{"encoder_head_dim": 16, "encoder_layer_scale_init": 1.0, "decoder_parallel_block": false, "residual_init": "scaled_by_depth", "orthogonalizer": "newton_schulz_5"}
Rows from block 5 of the image encoder of a small image captioner, named by matrix and row number. Rows with one number belong to one neuron. Each number is 200 + 40 x the weight over its row's rms, rounded and kept within 0 to 999. All counts start at 0.
After each neuron's rows are labels from the 100 images, of 14848, where the neuron reaches its highest value: "peak on" is the class under the peak. Only what is clearly more common there than usual is listed. The data: small charts drawn from random numbers.
# fc1: MLP up (encoder.blocks.5.mlp.fc1.weight, 256x128), inputs 0-63
# fc2: MLP down (encoder.blocks.5.mlp.fc2.weight, 128x256, transposed), outputs 0-63

fc1.118,203,204,235,157,231,209,162,130,315,119,229,188,158,203,197,186,227,225,188,229,177,176,185,184,316,208,149,233,202,187,163,118,176,205,210,165,210,110,172,156,216,296,213,198,107,149,206,221,227,156,81,204,225,222,215,154,204,142,263,142,197,189,121,186
fc2.118,219,236,207,186,204,197,244,196,231,233,198,219,255,206,245,208,191,152,189,202,233,177,238,190,152,173,232,170,188,160,231,183,142,244,178,211,233,160,157,71,211,183,181,122,287,189,200,212,214,200,216,202,171,191,181,268,254,166,211,208,208,246,161,171
peak on: legend

fc1.154,180,266,190,189,207,235,168,177,179,198,269,262,228,196,233,242,186,167,234,207,179,165,200,213,181,297,102,168,187,201,233,277,270,231,226,146,252,163,85,233,226,235,189,244,211,238,247,154,172,167,193,182,173,152,184,179,163,188,207,99,161,178,218,175
fc2.154,192,198,223,231,199,216,174,266,176,255,158,124,178,165,145,224,211,150,151,146,194,271,161,197,175,161,256,215,237,224,236,203,141,232,260,200,144,215,224,204,188,160,208,280,231,123,149,231,157,288,167,199,135,194,241,197,183,191,140,248,221,183,275,184
peak on: legend

fc1.172,180,213,172,222,135,245,257,196,223,216,261,226,209,178,191,178,157,175,234,158,173,119,230,128,150,204,128,216,239,176,218,185,220,124,262,221,239,127,263,170,135,239,136,252,269,127,227,207,246,150,145,131,215,180,206,200,204,205,233,199,166,194,227,251
fc2.172,201,214,187,261,217,170,282,206,127,189,256,235,245,131,198,212,160,189,196,167,170,129,234,248,201,171,232,183,188,197,194,175,171,168,246,247,85,205,166,204,240,165,188,209,241,202,143,115,190,253,160,174,122,232,98,175,240,222,218,149,203,235,222,178
peak on: legend

fc1.140,246,214,218,148,195,192,228,201,168,186,305,135,179,164,194,224,160,153,221,287,178,217,235,210,154,201,117,236,192,227,220,191,215,174,289,173,106,182,241,200,185,173,168,175,195,206,157,209,232,177,225,200,211,197,242,164,230,163,165,167,229,155,265,240
fc2.140,216,203,329,234,189,175,227,243,219,232,146,213,230,147,145,227,230,232,203,165,198,181,218,157,204,247,202,125,161,213,137,226,240,244,153,208,238,260,199,214,185,147,186,229,271,145,184,189,216,289,187,185,246,201,183,154,131,155,197,188,277,223,189,151
peak on: data marks

fc1.88,171,117,210,185,163,158,248,192,217,212,171,206,235,149,181,190,222,249,121,297,193,169,166,180,167,204,217,176,195,88,221,197,198,96,153,208,259,197,251,121,162,197,190,200,165,219,186,238,232,213,189,247,262,226,183,198,134,225,137,102,198,206,179,194
fc2.88,200,184,180,189,196,191,201,165,140,175,226,213,174,199,162,224,228,204,194,165,175,178,203,186,218,137,238,185,171,294,218,178,160,260,209,196,129,226,195,251,213,213,193,218,271,178,170,200,192,181,205,180,162,177,230,258,319,174,239,319,280,221,188,182
peak on: data marks

fc1.47,213,184,150,228,164,295,261,146,206,204,190,206,135,210,138,185,231,187,210,172,176,292,193,196,178,189,174,198,240,247,286,179,213,207,189,215,190,210,198,176,178,179,117,214,182,228,121,73,214,186,171,154,167,241,350,244,189,199,165,174,199,133,205,202
fc2.47,219,252,202,220,189,150,188,185,174,166,224,181,186,203,171,200,182,233,179,251,148,96,220,133,239,222,218,260,140,165,167,228,145,202,180,152,150,224,141,227,252,171,198,161,182,222,267,265,182,148,266,257,221,204,131,188,184,201,193,193,213,174,188,217
peak on: data marks

fc1.156,228,202,210,210,213,160,183,223,194,244,304,223,129,161,195,169,242,178,207,251,240,208,265,181,203,254,224,226,180,215,215,163,225,217,270,212,127,134,218,251,144,256,221,195,184,179,302,177,138,159,199,120,183,177,233,146,205,253,161,214,149,194,162,167
fc2.156,143,317,185,196,177,219,213,210,198,189,169,200,237,257,153,254,184,189,120,171,213,240,260,164,219,171,159,136,178,240,241,214,195,162,177,267,239,242,120,189,244,112,237,195,258,200,181,269,214,188,255,190,229,200,152,141,234,176,235,248,174,184,187,210
peak on: legend

fc1.173,233,157,248,187,154,235,239,173,205,226,221,234,185,190,153,241,241,184,246,174,180,151,251,200,199,195,237,125,190,125,176,230,250,132,104,153,212,142,205,159,238,171,156,183,210,201,244,162,201,136,169,182,160,218,182,256,167,220,207,254,244,199,244,262
fc2.173,192,196,281,201,197,235,211,192,257,223,189,211,227,192,251,212,208,208,235,168,215,154,216,143,261,191,148,110,250,202,165,230,198,170,185,217,225,279,184,206,149,202,225,212,213,205,176,216,167,214,237,221,265,85,213,134,214,196,193,176,193,158,151,198
peak on: data marks

fc1.232,163,172,252,224,222,168,193,201,182,197,125,155,231,200,149,206,214,204,193,163,206,276,193,192,282,183,113,188,180,199,192,195,118,109,184,258,158,157,185,187,243,215,277,171,186,162,270,206,218,267,223,242,180,196,187,219,278,245,231,184,163,140,177,157
fc2.232,187,144,206,185,210,205,234,209,206,248,262,220,206,218,236,249,134,252,314,194,246,168,217,224,166,246,228,155,149,221,126,151,209,193,223,195,137,240,155,237,176,209,190,257,194,216,175,251,168,166,137,238,242,173,305,228,145,247,162,190,229,264,201,237
peak on: data marks

fc1.18,216,132,186,159,169,156,210,230,200,88,199,188,187,280,180,135,85,190,178,163,192,208,232,253,161,191,240,198,202,133,188,153,239,180,193,182,194,233,202,154,179,186,209,205,219,196,182,203,131,166,181,206,205,244,201,253,146,213,242,169,224,201,229,138
fc2.18,209,228,199,171,194,195,209,188,197,215,154,162,223,194,195,188,168,190,129,136,176,162,183,232,233,204,257,142,120,189,175,189,195,227,279,250,172,249,166,208,218,236,243,212,140,194,188,189,244,268,213,255,172,131,209,271,202,180,235,206,271,226,203,172
peak on: data marks